python train.py --model="self-supervised image encoder" --dataset="rosettes with rotational symmetry" --train_examples=195000 --image_size=32 --crop_scale_min=0.2 --horizontal_flip=true --translate=0.12 --rotation_deg=10 --color_jitter=0.4 --method="vicreg" --arch="vit" --norm="layernorm" --norm_position="pre" --activation="gelu" --mlp_ratio=2 --head_dim=64 --fused_qkv=false --bias="none" --qk_norm=false --layer_scale_init=0.1 --parallel_block=false --inner_norm=false --moe="expert_choice" --drop_path=0.1 --kv_group_size=2 --num_experts=16 --moe_every=2 --expert_mlp_ratio=1 --experts_per_token=1 --shared_expert=false --patch_size=[4, 4] --conv_stem=false --layers=14 --width=256 --positions="sincos" --pooling="attention" --projector_hidden=1024 --projector_out=512 --projector_hidden_layers=2 --residual_init="none" --optimizer="adamw" --lr=0.0014 --beta1=0.8 --beta2=0.95 --eps=1e-10 --grad_clip=5.0 --ema_decay=0.995 --steps=12300 --batch_size=256 --epochs=16.1 --lr_schedule="wsd" --decay_fraction=0.2 --final_lr_fraction=0 --warmup_steps=360 --weight_decay=0.1
Rows from block 3 of a small self-supervised image encoder, named by matrix and row number. Rows with one number within an expert belong to one neuron, the router's apart. Each number is 128 + 32 x the weight over its row's rms, rounded and kept within 0 to 255. All counts start at 0. Numbers have three digits each.
Before each expert's rows are labels from the 100 images, of 14848, where the router gives the expert most weight on average: "patch colour" is the nearest of a few named colours to the mean colour under the peak. Only what is clearly more common there than usual is listed. The data: rosettes with rotational symmetry. In brackets: how many of the 100.
# router: router (model.blocks.3.mlp.router.weight, 16x256), inputs 0-127
# up: expert up (model.blocks.3.mlp.up, 16x256x256), inputs 0-127
# down: expert down (model.blocks.3.mlp.down, 16x256x256, transposed), outputs 0-127

# expert 0
patch colour: pink (33)
router.0:152123172159108132145193111106162121111129147170182119089182095123148165137146168153021158172187131165114101108112116196112202132144161158086130124118110121154172181144095169129082121072131152105081089123064118115111141146085160118179157148109184149110093126125123126091152140165107156170134139161173106084140090154156154112173112120187119060161163185121097139150125174178167087093186
up.0:162110196154118136138138099168134136097122099200120107134189098093117160108142127110078149159228148140109104086118119109160134133126166161078107136091107127123140166106111142134099147074131101129132111117095127162188137159148190142138183158096141146155105141117128089118220123122127162092143137118131127087157114115195120147185148071170159092155090164118132211143169150126148123128184
down.0:118169146136141180138193203141143094149069132153113154155114120120137127170106163121124136104065189089130129144145140149138061100091158115128161209095100120110049168145128121055153150133108140129093092097179089107136127111117156120126123113083136113117083103127128132112133127128126179114120117133112145179112125145100149106116168190100149134134130152142138151103104122185118163131160
up.1:164145143182125135149069121056147147072147139151094167134180142155099166149128112101159136186096056151153136075101137119114149212175163101084126121171122066101125123082121099149149129113087114119096094126138096135108080135131141115138145083072121069146096137139155108140155158149093020159143117123113098100141114174195172139119143092120192115119162172126126190167130140136113099112146
down.1:125146167108145100101120170119151192134091123142090133132154167149134104171094175115132141144129107125100131122135170100068083154147123132116182194081127128117101133114171087115191160123194116132115102145152137098160089150141153141151125108116148100128079124089173112139147097102139107147129106113102121148178138138146134184189120002074106098163081090146136122155208069152121172095148
up.2:153131133139113104103060085037125168056132166168073122170167136139090146136157065120157097114056086134159144063048143133182097179125100139117106124135124051142137106115183079109114103085063135102159145171132152122122113142103167130126118084138124119149106115095163109103136130159142056180158134102103076079163146098144126057135145105139164115107118148169155144135140166133137110140107
down.2:137099137130095094115165170095111129109130177135064156077179138119145129154101141095110110160132128174097124160131163104109111135157117119111168146064128147162110136124172047142166167078175165105113108147163115157142074204093101141116153142165127095132136118060167142128139085123126112152137113133096103123171150116106131108173099076130118131141125126116086117162196096161153172104151
up.3:084147129156182122122133158083093105151128155052124175114120154046151113030163152138158150094132149136108109198136140079100170118131102094189131137129119169124136095115081131147123120176125061110131116076083117098097193128112148136145093112151119083101167103186102178241098011141126110118096119160126157134051120132087161102099107177152055127143154122086155089148103136137136177090110
down.3:104171141139170150152152153134129176137152131097142146132133096133089115105118121131148165135148137093135103086153120165117204101131150129130163042144147129125150106096105112133186102160186118094066095113173154078164117113141127126129091118211160181129144133132130132117089120137103148131152123121125116151080143205140175159157139154183082129120141063099091138117183139123125131138156
up.4:170126161164123133140119145149144136123138108167128140142159123099114165125151094099083158129153160132134067095146099146121136157170181178098099187104084067182132161144119142138183128074143120168112123152134091137148117106077150074134175104051125066121076149141121118121177131136118106130103119089131126046146108200203161135164148108149135080122098162173135210122140109122141104149144
down.4:133123123155134120090101149110148104171166079162111107120067138101143145144079132106102144088131145112137158111163140176137094122060102149089161147123094134158075145190146147056144105130131106127124126136124144099164111146072165114126129192125143177040097128083149121120128102108168171115116103118127115145141161140128157178127205070041130119162096120139104114122126124158095151101145

# expert 15
patch colour: brown (85)
router.15:137073130135127147156141111097180048140142207138158125164129134173155171183094101191109165117107112168126161147111114158076100131137094111130126156167132102102146162131158123082113128129140129068073104151121214113067091190175143056144140093146167170126123086140166101095120163172124119137135106169144148147144153127103133142129191107140160140132077132112093097156142129201138066150147
up.0:137170109115188175145187203124109172052158125129110197083084176139133141158081153137158129136103115082066102163093108076115158114109095123099096072112115191133137136179137085172133132103123136156115081111077101090140121123080097129014122137148130081085054112132121113106116141134136073125128137126112159127136092124125090104095119088142114178109059166140123094154077113122117139121083
down.0:080181144143144078102126123123140194113142100124121074067113155134179084118098111136130172107104168132120108125156160176112093179119063101159127120138094145149130077062187140111136098159131158139134065158128175087144138140160117118153139101142124124096197126153161134164118138099154074156130086125109148104173155042060198032112134033126079109176045106128108142143153078157133152092145
up.1:108149152177133164166140160108120097116122103064116144110129135101109086104116129124103112096052138122068115134113102166112178162161127122129150096097107120119078101101061104159084173101190128167115104101123123118133162097135145157092139128040110119126141183156028132150111105221163134117180162175146137138117130088139103098128151137093097088062109183057147110119081113120213153097063
down.1:064157122118138157137139107098175101105119073096074132155116118193162104139144157147124099143154166161145094120105083129158105116085095152133145148067124152118071118164133077086141097135124039063065113162101071129182114161117170140135089159179146124147123121154152112153163142098109173115115044119146154105144140126126160168085137133110190104169153106153117101064075134139115079144133
up.2:111163139158187143154146156121115149118169096107061114189088129098112110070119079093177054114118139112149088143126119125127134167152155159131125110079096148117121117134095149156149147152133089109127090095101075121191212099093167172069119182130085122102110130114085126170102095139146110112108148105142108089089089148158116132157125124128093072059130076103153087123100134061179142109107
down.2:146089075134061105134099151165132123143177206170071161098152076097150138141125099116156170158134165145142142122142128119119120093112119139126139114114137102126133148123129125141147130107149206157183213144093190089089138086121070107156177176080124159118170136135149125106160157099148126103115143103097058121183182124102124100144101138159115132121132146109107146108200145076087105125191
up.3:122183115117167142118155169080088184121107086076060143135091131091123092076097101077206101148135117067119079166142138099161175118112177119138076075041118164127123109165095136142134081121076117153157134114109073138165208097071105179115111162142124110085131115095113166130144065126106114092101155125126095104105123163105081116094093137149059107086142106131102115111078115107157134098119
down.3:136075100161079117137164060153135110123126174134123141114181079069129196102157067143137144166154165139165102151123135122145172120160075143146129138111127115080147169199096090143146109098090156124156177175149151075087137114165109153119151174088111154149127127109175092089153186137167148110152105143100108096105122133117080154129072140161108116161152135076088110131109180101149130118168
up.4:067150116100147157122123182161127191145094156094150118090066156127159105115119070091152120106109128064087119163167142118172106157081135162115157134146087173128051080146106105147129069121153144184156149094165124114121136122121074206110126192160097157122185088138127145116120150091185132032089165106166144199076170103071127107089115167109109159137130119113053082149105104108145155160142
down.4:068100139120109204142132101150134116144131110107099125124137113151075172151102096091125094155123148148134111160125075114154110177127135153134127133135173100156130103117128123126125209146165150062105091140165111152130084155155109152106144170076124144149129117034178123100169171117117156107135154147115127159206139149150101161189133128117137152161072103149162203162173129065144142132119

# expert 11
patch colour: grey (71)
router.11:113158120107114134128180141131183065141116142132143151131131065170125125206093166140085108104152156144169189120094125128130102113134049110122123140099066149134141144171130142125116163138105171150104134119120117144131062131167187109155080137211171120127143108052147123143093159126138180164137175119183130139185108172156152111086164101138163114163118122144148131124161143183099073177116
up.2:092080168124121075125092116110189173094093152164141106087102120129110117163153132155129119136185041104128155098142089092140101143151110115087072112192113149166187114117158092135152130069075169194154145153109173120113064101167167132117175129141143084130124131134100122106130139083095067159122120116106119052154127107159106125129158059114165158142125115139160161085136071148094125159128
down.2:153105089149132088116116098129122101139129192146163111158150182099084156059136088147114124166070150146111151131099125089085149104138158187145095069106181066085129157133115097108132133148155145173166135111130154062123128097124123132138144090162122098080178117075111134146086119152141149140149125152147129154108134171107102087191158140161066097102126081108098126123178125138090090099136
up.3:110049176180131128129110138124176155115120124097086129123114170071108097084170136100143115157191083094105105134119110112140153123177173171118109122137135094125122087102111075137149108096077101143145082133107133152148153116159162183104138122137097133085095179165116154171133071103112110138096087135067121097109115107121079167180090105115100143079136133121184107095110084111151152100185
down.3:101171162110170154163157139111108121129098095097079193092103090123173087131138107108128087130220089109120116177107142153120143105140136106099122182117095145163109132140080159164189126175102198129140155155136099103098111150124127142109146141065142145118102095176116107096093116123120133111173131144088156089134097159166117208031092132117154156105112152171128105100075115094149143110123
up.4:145093127134103132141151113063070151169090074115157093118153126093125089082119152149143133116131147111103116157116164102126142132109156134187112127113208107137143106128107126144058087147137122176170103130094109143102167130134107205105129096118154137095137174086138157178136067157114149126089121178107091129066133101076099134175065165089038131116152104073162136134115097086102109036180
down.4:155083098166158094171138170181116142144124117129142088110118135122193105211152145147179093141133139128173151111124129138088079078142070151101132202110089176107094151081109188102174120148169186122134151116153157120096108155121131114087124162053135134129146070117089144167111143133175136149092194110138144125178071134131143100178072132127180163181106154146171095151147078078123143134126
up.5:059041112116138135106141169175178094122122140139174158095120141114201178122112102148138177144110074158117145126133136091070168137174087146086138177157096108122156170209149106082164151120112115076093095170093164080125114155103057101086135119092118111091081089154133086149118111106180091145041081075124129146126147142138105107151134119118121114136040161158196113164160087107124112127120
down.5:174158123136106116112167079159055084151115102145143153164147107104121125132154148156100146061120249129131112108134148136103146116122159108124105073128175128089127136158115129145124114096126077164112144125111070126139157084118188158136145073168118164122123085113120133142146102103202158134094108118142134168094144146141148115124166161117128056121122069084157152153103181127072052097162
up.6:106167101113159110055159189115152121098144132164117210113093185142160119128080090165120161098176144154097125160145189108163170095137094133116106097175080124105104126148150091136157109140121147116118137175119114118134112125120104171037077148171108123117132088172163092151108135102168152155115095060112143122143154071130148079125143091141115170107049133172121135119122093160169107138128
down.6:140153153102112066099114125145139128131109073188148149124145167128129152083146109158114091110120125166109203118079133138089190139151133172083109134105123098122147130131157101143131180077137118114135132118155133075120106099107169107134114090112114103108071112167146138132072136100129119124103107103129133081123134096169191075174156110133103113119046075097131107087147116159127125148125

# expert 14
patch colour: blue (27)
router.14:155146141100105114185202093156115116088112117117134157124127087187155095187164127112144130160091140046161124115118095124152087094097094087157115173068079137109073112109089091152094138130155120157174169128173108149106101127146104140145067144181154116121187114044148125113126175161129138102183199136179131141139143117137116121119103090114165180112161117124110132142152142152133128122046
up.0:119122058119179122134094161137158103098120071106255145125097159094125139144093138149064122152112106146177096160146121136107152146139128084113147140167117166129139151185105116144114103154177090118082137126078132066136159102109137088110176138148118119127124113193066093216113131117085074140123127154127132092077078139107142148159149163141112114098121117094186103095068113093141115111127
down.0:140070156118119153148159147118110156127087142123123129124138119142148081130171131122137126068159102088065168190146110138090106131147106165127076141138081093109131098147071105145120126094122118137090133157224121175105094112155124142164097126150164132135118136113161127095082153157213120155091161152147179137119174170187087116096131164115137104111155137141081079143102119114180086148094
up.1:129102147148101097117136146126159146135128141167091084136148118094107210104145070121149077101115131132066164129147165115081165183085120175089130096145106110069137189180113135091127133106096114080128116198143158167161125172024127099148123136096142172081123102146140063131086118135137100159115149082146159180121140120132103122123143085152124077157149137125079069196133160143141134083174
down.1:152144121126131049099106180082152151168111183164115074147101134095103131160120166137113159170135084123138108129088139071128130119162131161107092117149134164112170149150162105095173165124153118181179140141128149082124082082090149105176112080109099093087165131088181151119066159083099101118096098081144126141183103135124128080080124069119095140132115130209160130097180135118101148063121
up.2:158054125111120094156161114176112108209118125126093088130136118126121111107151113159103124068148157146139143123167159172131101068085131138162102131110186078127125109117100210157078160128132157153136156076154136134124070117191136123162118038126117158155147153106116106148096116105182132078153159132164135169138145058126119107154101141108148118138147123217141138123142129101134121089156
down.2:153053130100070102108130113118119072136096129128120126125167137139196106111101147155077125102130116131128121094142118148101188189150130197081090108122175118092159130115127158159143115144077164146137128156084162130134085140133124102123033172148118146112091109130105112162080099107175116158141051107153153107181165083122085115148181078129165106189111189105162083108112137146119148152120
up.3:135106120156106142104054161110144169152134128167080083101114128076131195111130127142150154148165066174090182136134163126122170145128163155066112093141164102104195141131165129110137188122120090160124118147115154102113109124106116148149165106075114149122099126170105065094159102097179102155087104093129168144124151142152119114093135115117124045164071167146139150144151109066098133107178
down.3:115065112084133135118122128156095137100189108123160130121098163119126113166119143066172086092122120069173134126098118117103099105146115159113155106177129084091121068122110104154069170144214104131137132133106136116082088071119121173131135141142107116009154122141195128140126167157057161162211159130140107156126149151158138139085138091107117074105082118124123118118153141065078085141070
up.4:094112196142105135126171116113143148146161178127073154168123171152099095152167131096113176089163122136124109154159143103089113110134170084155150092113098154106121094129147081130094183196169188179135136080156120135079109126191132167133111098116132037137142108115148166105079123152168147074151125137084114141125079091082142110076148109118091159169087131243108177128191150168199124126154
down.4:166059167126095066149112146124100118135186089167151117054181136089162155132171100150116125081100192147101112060102126108145135163120137151160184117127180124103063080047150113224117153140056142159211176099121165161068165156128093104137092109186114135117143130069113166139110083160124153118149151111133188120149132123090110069140109137133123136125109145071157184127127135092147110115142